Weights of a small image classifier.
Data: trained on close-ups of made-up surfaces with and without defects, 6.8 epochs.
Rows from block 4, named by matrix and row number. Rows with one number belong to one neuron. Each number is 500 + 40 x the weight over its row's rms, rounded and kept within 0 to 999. All counts start at 0. Numbers have three digits each.
# fc1: MLP up (model.blocks.4.mlp.fc1.weight, 1536x256), inputs 0-127
# fc2: MLP down (model.blocks.4.mlp.fc2.weight, 256x1536, transposed), outputs 0-127
fc1.988:492500550511509454525489509532443478538492455468384522476489510501511479540495481478492570564458466506443430527548475504460494547517468568536500495518450524570463550515438523452492503537533442507503510509528493440478506499490502484456459541451531512469406541460546513444552535475471432477455490440502461532450515482412513559565518468489520530536566490535617470487591418529489474487465
fc2.988:472497504578485483529490407497422536480502510569543548502456556489519493578547540519552553514527518524575520458522524483482426530479434527485555503485518465493503477386444533473491446502509506512374460445464485508523532491499488480445521549479556512507544528475495523484444475522440598482552494540490429472488511611458509495501433432466486455485507575432457541527454521586502478489533
fc1.989:532524517480523524501523487473475470475466533479469499492537492520493464514529463480520531450430397532462520508472508488543432478445499564468569500440512453529481436550499490450574457501482496512549405525547509435557530510469459463493491497413577514479540461501523560550575443453537531486459499507562537471507516572464484506534471519501491496493494535446481469367500463569527458461495
fc2.989:496477512499492544479451491557530491564520529495479427488516520553502543467491485480486499430508528514508613512454491502449457534520538465489507544469486538555573504497547510565486507489496560459455572462520532518587521550499460514515504513567436533500476426508511497429488504444449481546477524529435464525500462468555475510519575514514452409541546519492546519531483445419449525483380
fc1.990:490516520432467511487552510473490526554464514435548459444549556540535577441448514489520443535513465563573511482435483503533538526467478534522537486548512464477585454386510460483547461480584532499462522485518492480521439460521454517531427529472532507483458534471482543504487472493468512482515503462543449483478510503535465458418482462489549550519516489486555532517475460520461580453486
fc2.990:543512499458490466563483440517480468414579365456463460553476475562490431585501505461535485409464525489529495499572483481532442540520489491518472426442448525545458454497484481520502486434448484464434573461507448463578501491505488526501509550469481523504543540493489564535516494548475432452528459577506530505519441497534561485549474528541429527549556472487420470465447420486483560532500
fc1.991:440550532454461508572537501479478521454405497486502549507506375470545446457475486486446461523506514440426569466529547514529484496485419568456510583484454412493525549512519487474468624404528527513466499533534523492471506564530514526546521468442491506531497506478493536540473525479587512404470536535499437499547523489480502514499542535477409502494485510470512499487485488489486468497568
fc2.991:406453516525561500537548497462509493502521462547500531445535420478569547543433490507586434533465450540501437487578542597514463494526544516577513450502490479549502486489551490484541449480462488505533459493561525477561469556528501517460432547547469484453543498481535516504476525521512470510534526447518463474420423532517477479511496491513474490456496513479412473470526455553470501471446
fc1.992:563489491529496533491541453475523512578496570458455545501483501563531479479507480455482417522501444510520512468546574541487560476486447582464525572487522450462544408453509491564448513482547459577533538494555514541554535484434465462420447547506474569528435488457457480511544456494550519541562540457505522509532560432586499487470491413512465530453527576468484461380456507501506490465504
fc2.992:546499538549458550474476533456529494503518530486444544485501516486554454488578480460576516513446494528555557480473524454396556458449457482497547574429493520498472500476453444545554564493500559478474505516490515472547476531476508514499503501470506506495447424555496474516485468529456498416508494552541515498598457417527562559476448547498509540487464415482542569474518491389495571434439
fc1.993:412496543515480512503580493446434528498500469535464440568532478485504382487479522497544471462525517508511507507460515480484502437514494568553529504457470501511452489496484555547488513510481462500503507505518539559530518478549465531412457509508461545508534507548503500456495516521541489490546440526513539520527543503487430466415425531433504465413457473448537578532438499453527491529501
fc2.993:470474491501460459474495528493498473438549478529489560573481522544459473520513558567473514450492506529503500516480463537550493494447506531474497470481539416499499425475560484531447565423510449492533503539503459522497540548522505558523468483563481419512463485566480496508494510506478534512520526534539464549458517422492477491548503497520556522512512539519536479515527496480567510494518
fc1.994:464518503548436567528526526527497408494530535501515582521501447461517546529585472555460443477431487507517447489581561478564449554488478528528461448543418475480540469446486455483516482453437562520435513500476476534477557505512436517520552466547553491478540533442553467537548571424514530514567460468492428487508578542554493489519444478447475474553513521473508515463520538520516505510502
fc2.994:534519446484506500502550453489486498446461430520508539590549545504521488468532471539573606523484501487501583547413463510538453531506526487618502514483520540441513564504545543579514483521472480491471460467518501422451533561539556491552492536434487531490559549486497495563455490526439564486523576493517489549483544580547516509481496464494503478492521494425514473517506596505580418439493
fc1.995:491545514530537501492503497446420430558442482467549484473554510500530521539469481491489506530490556496569494578468500482533583489529527465485471516577459564478508500484477493516543431518450537487394540495507427481488520553491438466485458476485487431510553482468462539488528525539448474439521503542583518537490454454533545507477452444518572475496512485466481525530510503472512601436499
fc2.995:489441475473528539530541465473521459536548478555547537518482507576526512545521462536440471547523553469478499514512554583436578528456459577595535485534471556512467572502545532537405445485475498479522491452503498466513528460504538465465566467544544520479487522428454562477481511496443551544456497476573491442579499479494511554493519533470413478466557489486523518464495504502436569515575
fc1.996:475512452444508539501515522488500485539542575547509489541494564511521452540492458524518406488442508446476537448440450519549467483544543518529363492447492511585559568490501498519509512515483464507527476558449496494453509496487488430495458483551470497564478539496483496574535508469545533441493492501526508487519499475499485432517432462499456496491443454483527444549569432546533453485579
fc2.996:538495547524481541512439532449515457474480467493569541497479511565445532582447462464528552498433428476453482588474534501473490513523507434453488493542474445536507482576483483489506486512470498528595553464497558479500496541503506492525582506502491468494568469527615489550516556502495549518538520565531483490525516478521483518576523499466501456512469470457500426491494539475453485516509
fc1.997:452604469587507445494505427490493465481530481618450510503475526530499551473494493461485533530453466501543504510503580516419506510502486526508515549458451556552559498459488470518521478428576455528482519450528562452534482445506433544447502567535455474418535468456563469550510502514416462524527505559524461455569531432535530445553491471465520589462455495535507423467506521469498504381480
fc2.997:561468603529470522471492575467503537458617501468488514506485515470471563446540489482499474506529524526441494523439517508425498478492483486550516516510522517526446488504465461443564439466459500472488578554436423491475476564509480518450466494476487494479486516510558568484506483496457486469451509614572450535489463486434562487524525455469504476522483453503506536544513525446435525528482
fc1.998:521522512483516601458488518493446508473458516421522483482597449500495455535476556545537547427490544499492518497534447556535495526492484501458484516589557518444543484528443535508481464421567489465527413473497534509497494518554519475512485508545523453479570469479456489530470494488525523574586439494485450477529486487496465453498479454501517515489556525440438468477466517523492516520503
fc2.998:552480492473558541452503504557492499432492443493445450495485540543503511530459542536441460509474495480494487551578514547432501402468542501517473526490544525508558533532446475516487567475495555517463454555515475553533513531563509531476507540504576491542514532432445426521514503408472553449391497494515522474449530429452491549516570508529531516438559497474448490463484472463550508536519
fc1.999:454548530496503524538476489487552468448513557537483452570505550454448486462458464534523480439492448479497532510396529546460500489654510517471514460517439489457550473542471479522525485538481505490509497534487443503556486498541553506424530592587496503588562542570602477533467524448458444472483501550517473493537535476490542423540514510509459543554506496479468446486523453492438510469532
fc2.999:486491420462542491556561500500512549508575508428553532488485495641484526480516529498480480518502531488519500475434527534491462528447491496478477557533524509550471452565476517537474442531583455481512514430511530535501542512454482483511478527521497523479549528520531493550476520474480439507448469505467481426469474535430476482605465546470509505489490422396427446497499517396413537494495
fc1.1000:499539471469517497526526482509552483609529485501507477499584490494594484567475529530524463482505444429489493401454518504482444495485492468486534548462452471528479506543467595510470504516451477469411489556514448504488505509492567545495485424504567543500509452507554513529480498434438473528485455533490505525470494522535489484541472424464500548514590475467545528541540522521531479490519
fc2.1000:541525552496378546488450513483540468554613576515499423432458463529508473505568481453485472556508498520486564465522428539494532510516466496540500566468485525452522510460472467557554508486481496460538444473487514469500489466514499520482582519470459497464543440470520499481513384534503470465492515499490524526468438588479492479523483512549434537514468561474634451490423469548507501504528
fc1.1001:512550485416557514515492473466507557423515473531545524473515534497502497464403458428563466488503496439481435529433458484493578495510520483491509498487476433492546461576561533524575527490535527485515434496524487518479602514512492465487439519521486516547555442460522480464530483472479510511517472511484473511459412526502512455548527470504540457494509510487599472543387456499518458470463
fc2.1001:514533462543434496543508553514532588523507525566425479501524518518427453492544469583517532494467534528529499538628511536488522485476555472495522523600568475454513472473477501476555511417468517481459555481533544511483531512512481507470462493511473470481491509423497458462452516539582467507518461502518514483502496489436574493467499521500404512538491426519487509489415531537513591576467
fc1.1002:445450480509529452550450474512497536479524544533516509501479497479478534481543452456546584564467408523514486568510520504508460517497503580531466500503404517540494496495499459523529518433483522510544549471502530511497508479594462505511507515485555442440404375513424526530506518532552519487506503495517422487468457477593467529505590520491479542532495533500486504494469494482605481529509
fc2.1002:508485526515434490511544533487515495505461489467471429521502419503514432444437474443485504418578508535522467501525533492436469432561526536417490482494510549430489508470543492530505539486540506491520415445538541502480488428568527532521450489477441539473465475520546537546463431518552468524520478588563507559483530501537479474474498515482475510575500477579484491505510474471500479515486
fc1.1003:509567479487507521451535529486505556523447487496456446430470515494477453499467501536445425519496442473486444515505475451448517494481413565551521566504485425487564485484493473581446494510526552514552546539492522435481430508520489510503530567566557503562511585502538548484502593529451383446597510501573531446455451529528500473455499541454528474478520453576512547456538499541510576487508
fc2.1003:456494500410532492524479470449509527473500486568450506506562452444482494544515520492514506509444526522499434453616536518514495489526526495428476600519529440488485493536531486460475545523527418456515539476453501500522501465541482492512520457449471528576462456548536517547475400494427488420492547528441529586538428506509536510462487497479499463494509482537440479472494473488470518479474
fc1.1004:442513468494543461389561504502476542479510514542530463505492598511522511537510497513469531566502452593464530542455493528463514504456448550439450492489466495492455502570543569521509554504477474489565494532471489436570555539564485471572447507551452502489483474577539521489471495465467489507529504506550460495485564503536530486577531498513480485534569542428483514453526564505464518537400
fc2.1004:483475504440506549465505573514531530484473583488484573526524473515499499505446561499526495482505507541579452495437577498552390569532484500481464514462494531560534523506443495484453498496472544524471480473506514521504447550459530577416544558533426505486470491459499484453462520482483511487491479561461504489471452505424468559473513413513424429564509460465494487500459437528504541480508
fc1.1005:522581465469537482511468533517548526488376531523440511482448420393518484508455529497481439557526496496494509541504492420491541505443481568504452548452460389488558470527525464495442464496540553472478537502478537496502434517521525484507541545491541548548549542500540540525557560533497415493485545561628492468439455505491531491400510553503522509470492503510475521484522439463485530543489
fc2.1005:492520551465526541540503482542439487504527462466548502516593480496492467526550558514519513481501541466518419444548567456473508511500437558456516482503476515517443475487491477508458480437521486474465515458508466509506497444524519504515482491496542530511578602510501526523511531472546496423517575518519543484520426492559522471445452504511449546547517534434426554464496466481538537518439
fc1.1006:488501498506606545478464513528505460500498469451504453526456563521513543563461513406469478553525446444525597567473544463487433518512482500423531529566500514452495453476493508566540483438538478544576429484499557410460551438486520533546586455494499494500517553510527515521504448436491528501470464489460519459512556478459566462440504507491482503532513537444491519564405551476497569446484
fc2.1006:492525467458514496580449491460514478528522451451562535513519554608506526513502528534497497505567472564574549494485549486598503419444514459538526426501532456473497574487585535504562487450525462438507599487508503590525487490559458540515387505533435438510443570463489506522434519518512481463458523536475476547495503494467510476554525470447560527589551562472527517491526448526555438494508
fc1.1007:429485489463521488548521495572437553439483478523509460549470505490544506481459464505543489455439450499479496556384548503469561516462551436549494479468596537537541506560476479533512527514507533483468534478542524523523478456524491613536477554558500534552427473448432429513481528445489443489445496503518564525543542465504482550485560491439414485515510567470534539575557517458497493527513
fc2.1007:479551515529485545467463554539587506515527491500524507497471507555461595546536453458485498439433488504429452409499532563541476538462552484500489568483455596450493497522503486484480520485497556548496524537490581469482491518543594512500489438495543468487518533578535455444550516480479547442505522467485509486504409464493476493508491499515515508446469560547583467578480504492484457510456
fc1.1008:445514507576495471477423509543549511564405502473502463511520470406456529460539502504516485542468488545463492529534541524442473508494509512545481490509442433496518477495505545511483560480470496499491542570505541475421544543487487515443607556431505486581542545514545491454498506551541467477457465453488510523495479538495517538540468482491503554443550517517460484482503545556450462506452
fc2.1008:433434481497419496559601477579442507441436436512530442479510503435529497490526490507518417473489545565561533576496439548473448538553538490524467528487498500561489510553567481538490516502526490474463462470469517537503494526512528450560506526539474488496442601439516516492502494528439435570542522465486499443463495545455471499490493531522460402522480509483503482490455469509474569426493
fc1.1009:496488500483493498464535570498520467493509479528492548439492436557417539433461497554500573454488463450569466491562498545523443523513554523537453493511431514496547451404544511556466494484526456512543444499485447510612544562497509468493494394451549512571493476504454519466480417485499442546468573441491524554469509535440469551497447518490500537525511527512482448476519526570492431477518
fc2.1009:513502513502533531518466464457488548540469537434486532481503547460504529492526511469486453438550572546514449488498444539525521571444519405558540426575465488452567522496478462463511508484524472537516469422526543551406490476485510598526481536494515435514546486525489540503518510514545511499520529555429478472535436477512551498510510412490486450453588447480537585613442446432485586496467
fc1.1010:485529416496535492612458498471573467493505426451519455546563493493478516464443444523455556435567466504487419492483516435488542514543535477450465422505466473503558483486492512495426481525430508551499559610507462509513512494447485503509562536493434479489466466478466511484498518469475535446509494462518495474521429506595560508503549526501509519506508514471552501532499496508551470452493
fc2.1010:518506561533474499505491504538485535495549514482483484545533517483484542497511533560548607501514512471488528588464505519516419555510514478519501514524443508482539452423444516544552605468498489461513492505385454510433472535511511472562493465422548489462557588467489506479474484513473518521466541520462560473445555498470508405529492431486472488575519458445526464579430457532530508566480
fc1.1011:553447498478457548434517520527577445478518461547458530516457520522526461483546485472477476483522566467522509532459445435552449443461476530428462573484499457555435517474594516458458515467491507617480498572523549541533482488465490481469446488500478547542516490544534541474497492545486536515483571588454453557544451525525503476493476538590462502548465457507526554473551489505453482472571
fc2.1011:418520510529539440480437505555501504508516548491449448543413530578510511498558514575451491479503488459530565481499529492463597525476481543480498470481515543485478495516502476531493516519459476394532529444492491568520469539482523434498440453530530525508479562481521552479524499437481522477541429455468503564500469499503579470479613481529509553500485528511516360452494517528459446551508
fc1.1012:455414566557477438568507487516458501510609450492525446517603461564494537463499530471531434482548468453486538471464474529469531450485438477490517559551486488470567619516501513575550511514547470518418499486504478444474577491454499486458489479529511502543519470526528541523488453523400440489477560551503479451492502476488448473419458563480478449520437488448578531556481483439469560547478
fc2.1012:481496502560488516474458479463473508496475395581441512469547465490468451462472532459510495474451430575544478449443432501565514473468501522524449486525483470502572441415502550517554506425465480531457497489514511471547506560607517562460537528445493532565563494521500527467536489547450535498508480531474496556498507519529544456501478480533518468527514465492494443516475432521492568517467
fc1.1013:420538504521509551517533542441521457497493483485492541483498484544521477443458450542497538477468496482444431514495500437459501492396535474523448467531439488499513461498523532522530524447478478579420550587460531491475500545545435460553583530494428486436488524527474600495488473537497533516530498497521553450528461476516566558462528507551515553538442449439502425486454482477543489505442
fc2.1013:538455473426546500495536510406473467461588451553502441488502484542526460504526503579491514443560522500507472549524501579489467523528475521484458447529448591541517445449498545501508541411443503471502515547487469571471543532518413500523467466495529545502522525480477463492579555556516498456553504482496560506526494501489500503485547461479513541522531555433548536501511465539517487482458
fc1.1014:490549463522533499526471461569564462537541549558473544573464512520502472448474536512504535500490416577443517434587511631484472472528513544592586462465434482502530509451567543488478491535514466536545479458541465464485519499488456467464460448446481529509568510540415467508526500454484524476460505503505506496524543453473523471468466501570548388472476587475507394451510470496498499437522
fc2.1014:470500536578440585526556494435458568497437469390501463528470526557518480471450551490464467483475536525520496453398519553517490551543476532464456485472445569489539461465533419560546565517506508453482498464552482551539495459468502525457488542531449510505397537490534537461519472508594468466505417475547468413420530555496495571530510474483564489536526528506472487487550498460492447469571
fc1.1015:484415510454508472566463486544461547536558529481519485545567516531444542544469428456506518635529493535504512530596510423479470546492499538560541468464448479493493542503464579479470506513525555494469546404525473481556437495500425454548451508559446569491531422543456503521496456476486431457526554543409442481551534484532436528537551468481536586450549476453544490524453447516518475516507
fc2.1015:476475490497518484543542480524550457524584473431504584516452505551533402534566508507505421526496482409508502528468455465574501514506535533447500401501580472457502493520513498468488503418489495533460542512486484541506420487525588487461479522417448456468543543549465398432508508565452468488507566496500485519554525478538490560420487522472480497556505556538522489491570501537437402520489
fc1.1016:505487550475537491492397496518489500451560468464483494582456510472483508496561475554553465465496505472464515556512451513431509578453506466523493489546465477558506498548457517493496520477550484487550516536515473436511477497434495471434472558477482494458490497410464485433454530495476488524496500432558462462468406478450482493532439528493564561506520529563470471431462548499512492514445
fc2.1016:551428544435414513537497487544450520561467595470519474574538449463528447489553511472552475517550501484499551471487584560424519526493515510522544494550541526459524519500489438480489483464449480527478473491438464486503492588464468512587531549409519498542556447477494504489433477514557454544535473485455596489581422515521528552532512474508498486520556482484488506484441536459449494496482
fc1.1017:540523580476496489508457429510452513543459569532516537504529517545521476561455495448499482571531471481519442497497529564481366460468443444491539521571474501513503527558459609545477452542510517469446535537537465516587448471502450477554518470449528458559529521581510495472457516494536512492455442464526510471455523554542490530437521447550510556476475521440431463472449463489498485564552
fc2.1017:438486492466490498481501513532510522463460517515497485504576530531470511458501482515553494481474529454460545539494535490555463533445551509433521569495526531442507497399565434484485562487493442503487517461517510506443436472514560478513466522474456476442551494541428587494458497581490499543548520576438540474437560418535438544532482513422456422568471467503574501548474456514509444498446
fc1.1018:566499459538468522521499504500426529576436553521520539528514507529449544488461482469590429529440443460519527460433504492548525515491516543506482560463500466517509504505453497506547479488464489444519523487509465531540481502554467424498451556466532461518485507498438527488517469498570417474452493465501458520506504609466450538458533427544442518516556510491468493546512529495456517530547
fc2.1018:456502520433523474464490531488480523577474505497506469520456484468461451546410469527490406496595457502417505540460495526531467467485497505512508413556505470613377571506494514521592526501551451510434521460524444545492550459462514439507559521506469482463525503519494427515519519481516493573524433535460539572471532503509516533520512498505506487508477491534588433434493532471483509452505
fc1.1019:514467492463460492589531482451497481523482515596495535505515513528475453423445464428496415480514519470502530509531534453486522481545522502546435488471573542468544517499455400437454535479540497495500532508500608442487502531532581516535528482465571498544464431604553420580502494538485514506519473505454544477484527437522550522537500466480470552469526546554517502559545557524501473466533
fc2.1019:500479469533509479508506495586529499479534447485546528495492525448491490471524479448465462425484469503508490581419540557468540428530464446496511482533436459479457524489481472510546491485465568514468487517508484480450497503471513558521453421534547505514577479430358498525554506549453516533504507591553531498466465506516526492566521462546504433455531477470492494556482515491528462514493
fc1.1020:510525470442476515492436459457481532476462501495457464437538566546528509513521480525481526543517509478460544510436500440525547480453513527462495492582460493589492416525508482538489531577437463524541492458537499518465535488461498503472517565450530563455547542534576454468528430483508529517469433540485450583511464508525488496450446535528451544506526557507516538543575466443487520462452
fc2.1020:514505496572490567455473468536496518430487534572487502531477589459488469482499500497552545526557464482554490540513484502480420544420429468527428522472468481453490516544576538510494483548467501477506534543489525434518533498528489519432448447479478504447486484509524490521567405524566503484441468575496472462440519411542591434484476534479506550574514441549526503494433494456494485529486
fc1.1021:501485519509454523449564486509475485452534444442466562529538483534413446497501567477600463564550520474484407545506499484500506516443493530420532449439555513504489492466542548545444456477429432506478495504481551467539437565467447460510489532514464517506511530526530548518488558491450474495523508530570501460539512515508500469532508524488544396508552508512539565530480487531441468501490
fc2.1021:489482495540476450506516488483493464456524468487525537539523463538448434498559488492537496548561528495426465474510535546488530491461466544475483557462451567519558429551473485515486449530463466461528488502495477479563506482562545508508437516447545526530514464534458455500469494446538475488428517541519453551506534445544480540530535489462565475542497523553497405509461571461512503481466
fc1.1022:499539486448528569452459489510438521514495462547438433550450514494500477537435467511457464462458466470495547565438417529533504487529523542488466503502463555552493496472514549428510507479482516545526517526452515598507519538490460514531525479550517505569513532528455498512450564495465479501500541516531565550535479515524453445489494480549490472547517511412443456496517503532482508507500
fc2.1022:489512491541467524525521534517497511537475453516479496558503504508509577512467451513529549543531495491529536468498569497419480522439461503492438446461507544504517541452466465544478516497456402510404611563532546541526514444582516596495498505569531530497499502525483442531552474509461458524540550518451500419543473374431487499535501497546501425422555504538487484502466443469452501487526
fc1.1023:463508502560472509506497490485437404511475567601443464521472493559437414492493481526446472570564475477513531441559500479470462538569506499447438537456490469555502467491482483545477452505515488447569468527521502501555539579497586476461437491552536454500525499503488520531543514498523428464520507423496510490460506501538578538561469523559536477425496556506494505473529549523456431487489
fc2.1023:507448508540459532459447483528486505487530517463493522465446429527497537417519562491446464512463508463402481527511532432481436482489496481523496513476530491494456449560512565507495424524546525532543527491447520523590592518539532557503476467481539505499508478478488503497480473443513581369515538539453485548533454564556498448474544555428506519501437418547556568553487582522486563472465
fc1.1024:501527549523473514476484512578467558452552458537469529553447526395487555515463496549561482536558514452429519499525482538526581453544523518534537559458463509568544489492485517525400473503491470477495479539468509505508479482568482444478466447553510522474494486463483487515534465487533466411556467410489532503512401472511492455464480490563522499529545536545462532519483524498474510514442
fc2.1024:551578480443499589486520516503546483566479501554443482499559485518477423502574470500519508482504614500503531501481472464506506516491511565514529483516434521519585475545490555451535494508454485424502504532499493570488475545443567547505542511441528503468464520479592540501511490470503518507512579458497471479502506477564500455568533511474484482510477522561460455549506491379495492513434
fc1.1025:451510517500492464484530503458527510562450506528501486525476531485473516513526597492449572479458555465463533513547566510475569462466530460479500462472449488408493451495548474471481494432508376464488463420570442450523482532525484603410464516450501549500520507501462522477442562579475534531417442492493456487432470509507464463524486555493563549501451506561521455588478516512537509454538
fc2.1025:408452461535510580499540489542435578454561499439498520482474471564467531456474493583459470483480474525488485508513542542517491525504461509548499432578508486519464540501524465539497498533512497533455470450489456389545516459496483475512469525533531514488463517591472515428545464467465493502563447515540522471509538546410395531470477424541454460518524548525544498526422420440542561457531
fc1.1026:525515537477501468440470538534523577549562474506433433513401541456485445479434466411530492475490492467488561511402460463505494502433504521549545493490483516450503459532566517429559513516502533558563502500503505532511538521482516438514541532515534434533492498530508450447592501439550519528488442499476438453507480487501482502453547549576458539478532503435455454576501484510544535492534
fc2.1026:452464521471507494503528481555593530513536546482510496490543513452458462480451490498551538504543509485486533547492496475444500477455507526442486449515503527429498543507492405538496487477476468498512547526480518480523446514516507560564458456532466494502598514508417416549489497539443480531475537495505569531513558514493497459425525536490491497503555573535572514424518555526573458560419
fc1.1027:505468508435489469469502478459607516507518480459485448514510479544503456431515425444489592446548543516521519543499520447473606492500511449503441480471477444507511511526486502560527505434506467492451484523536544534509438512545463501496512432547484552399434462506561444466438533485541503485504522570489458451536498475523523474510493498462525481475473583533551468463481590498505540529477
fc2.1027:501493492499538534490541545518461591519492538483465506489496507480520496504430512547444538573542422488460516449489533561556520556462516536488542504459464445438449436511481534557501582499510461490504488475504542527556514476558559489489460499535494457520513563500498471550491414515434489527485542485475530466512593504444516490482452490537540495440500479432446464439467447492539423508596
fc1.1028:586500411522528498582601529530472510489503460493501515552527516491481519445441572533528458509475531523471457535474494472508491550504537526477510532512529509503517533534423494476474433538470517490506553501546429490442483484523477473499545459490481524558597500530510503529526534505416574419459533518494581471478528458458530457473484589480591492473489574508579554494461455485545452546535
fc2.1028:504479520465369528448463477576423505518502491519470508483505567522540463462509487491492455481479480495540506476494435453495421556471479508431458547488460510459470441524553555451568559492530546454515416511539483456484540512451531541483511562565471483429513450502533488522472441439546508536526518481524469503553495604451490478492477546507486504487453470506443452512556495521489517487485
fc1.1029:577578517497493443510493522464576608514541525478522497489535429483507464513525591557448497568540469513475513418578438530442560497469498536486441454472499458539519540515489493427518440477553528474474510517516520488549577472505499457535512520536485495437492505497579516448522511510465508442546504554550481433477488501495462444584477503531471501481454481535471503540417483453494525468484
fc2.1029:511480441511490516505449458524505497489473440493481520536518519527432423459534489577544474445462528494431540535446482526495440520494549442431547482562575444469492431521458522543504561482508533501474533491462559478501449555446500508450472479456550562530478515418506469517564508483470475501450500535523479525521521519480574458557495496355502511440577459558370471488512483561462565512480
fc1.1030:449463505533473437478555520516560469471521524475440445569399518556562429480429592487474482546455462506467484470506519519476480507541438557535539505454507481556447472473523491490548586478492466473487510533441517529542467514596500470407435513518464489596442502520494514573486461522487483473482555574509439410445425553517519492521476532541541511534544493535548503464480538555490528519584
fc2.1030:547469491527595496491433535495489532498499436524551410544433443474579548460526471430468425528531413511483468535440584517471521545541493551508491485490488445433480465478581490456479417492533510502512584486523455450517506523453438600522509504493462510458497447470542478488513479557491594485449488476548489573581504510502481494454467494469529590561551495454457500453478536425465495559504
fc1.1031:528480552551575483521536491472429495508495459534498439471560537518492508465498486513472508487487493452548502427515467464488504530428520518480466460518478495575513508511505486448466532548508443554531520446507514387611489469546431451446526549465476557473446466495480436526552544492519511497509489529552482527548474540544488456500505462521484457499494410539526497480409596457431462520511
fc2.1031:539515517515539475439466512432510526479527468531471527456495547468498520505488503476543492543495471523490495487462531538517466580536462539503507370412519545502562524527421506449534419515535506400482443477493500525584545533503512500413439480461488482439530451456517533478572497527488507405420479577474469511451473478499533543544526567421499560450472542464459513575608468517495495451431
fc1.1032:539463579470549450455454476527473499506540543552506454541467493538562429477556463501609463525431458512484501491506546525509486530494466513458555551459484419438556539558493499507518519468548495519411462429503535491497488441495537496424469447563532519556454489488455457508497515499464459474488513452503452533421500543490443495476483481541542517459543504529486526589550530514465535531496
fc2.1032:456497522444512524523468493521517600548491444562418519510557472528509550559512591497508497472482530483499521528498500510517541492531444506539503460508522459449449537486487528402332501539456461507506455517448473501498510511530487535536509461475482575527517486467471497487556495588481545544519530455431527506490479466456477474456458488506480484462553509593508499459442557477528554459524
fc1.1033:449538523393462497504548512481522455531532444503526532513493551464498497484475519494455504496484466441488509525493455466467487482520509531483454480481510492550572440469474476544544429492463553507577475472495496464470540455497499473527481530463541484408442522502539524549538365475466508494520469490541445557455482519559543519469464516548477558521532507475558495528506420495495548583491
fc2.1033:501484516539543487510515592462440492450553522558512416523518513530491461460545580511541516534471532467502467513528551502592497521492447459431500468544484511470554548460507519501526506567451569512431557567505452529586538469494463498448493497499524498406463476453524435528494497525498472520381532539485495460525545457484543506450512505480506505427523489516384542483516497516489514486520
fc1.1034:502607548500416518456520527527486553516525521520536465570444459471474529462552492545560479527461467491493510452492497560507453513476489515487462459457553535539518584537523557534468466500541429455518478448514507477414500506615463539523382471548520473455507464542561502536526500507385545437526469535539564457399485490459517499521448483566579436523506554512517504552537534517462462533464
fc2.1034:520567500536541480440591541485598503450532481500427459492506474506491538543486445498468455471507462483526576524475524499498473470511456554513519506513495570510528430521496440485501469460477492473418538519496562540541502440526473501474477558459477560474437539461553505514491435471494542522466462446525499490594508474553537503547469485515458501530509481533487537477478516436524439518495
fc1.1035:476435516453515530490439412505470481490450492486514534517477506537472543472525438493477506506537477485478519451519524559528416468554538503476506484390492502445491527545450479502480472468474480480541518462534484573463501497511460478568425524539468539458447457540529532507534463516462508457518446533499430528506499483505463511532484519536605507514503501496490495575513437503513476564477
fc2.1035:474464498503518468537457513489470473525577535406547442564547571602554477457467582529474465561486469508468499478542507532494545504515508496424554494605497513512489542486460509535530433507472554503540526593575532431522518466550456582521420494465468452492436517438523502466466498523533521472516541470495487489514491459456559525520522515440434496511451498495552502550560499508551530439495
fc1.1036:446447443529506493557491521539471510578533525497456522502468500573485535567462487519585491555517529479466410472469506513502471467533496528452510496505487508503415539506516574527495486475535523498512492499518444565508478507568548562538494508566559479470521503453500468481555524446468461470468507499518494516517534555511473503548492454474475505528505441543547484546439519472474520587516
fc2.1036:428502497543413586513519498483521514445553504431473503547534526474480473479471523491468421469568477482447567455462455439542464510497478481481497503481556540427565530519606547450530476546503416489584492447539517481503491484514505559527431532481498503526560553502474473517471490529509455480482481460426479469564583454544476450487537481416556530514513494461507426526448481485479476531489
fc1.1037:426504541490542423492535483423491563527503480409454431500498524454484451471481561460514468454528485526600547516466505530538487432474492484538485471522487455528483499533499536533461458528492426438550456504573506511558534475501444476432430492580503526571525501567488486498495539463451491540514485486487475540514525438499495427482459557476535506465543493447535497539414499569564489511481
fc2.1037:338511508558535454518554550480559514503537520501470512570531539516481537478464504525457553484422548515567453482488482553553541504455519562541471449495505437527470515479548493475451503499474460520469500515432466523541449478543469565485515535583538435528501480566434449551491524555466550495559480506525495519548509545502449491536487510491552440501517515454447458555559504476471512467554
fc1.1038:498519521489484397479508545464526584517575578482431449594465449484551502501504535493532444472503557522536474584494435529466511513523495495494405449604498508510503461453550482537459538542478481486537531485405521468494541495522505526457459525571378457592490556455533456472527554461511492524528475531490485492513514473454465568532564501469519473479449523477463515536530491466509487549535
fc2.1038:492505577546477504469546415475465508562469556471467479401548470477457489495434511602568521508466473498501481518477545483378527467499486530474504517411448539435548477506483382480525498487466480481458557534501427485578490410502476468533508439541506544497528483458571562483481466476530525484583476501419500490499464563473475530490483540519474465574407463510514528528450470484497502485461
fc1.1039:510562477574514547468463509567507483574512538410507501464434482518469579486518529465500558511557451503486539509449476495526467494483489461527457495485501416480460460534492477603549533470469470507541495505473564496467532514411550481555498547487476518550480485445455454439502445468475444518522515523503540545520513582513438493470489494480393524518501546496538454590550472500499519543520
fc2.1039:514487594477505482454453501504470528523523458527458489459468512484415513549481492514510461514557482553534450539510508474570449487392479531518552564530547508397562478527533484444489506512498564529466464486550513524535484473554476479527529453538484483506474472539467481482490456484459546503519566414517492496484493512486514509494506503429494547462504533545490535516501512512500513472557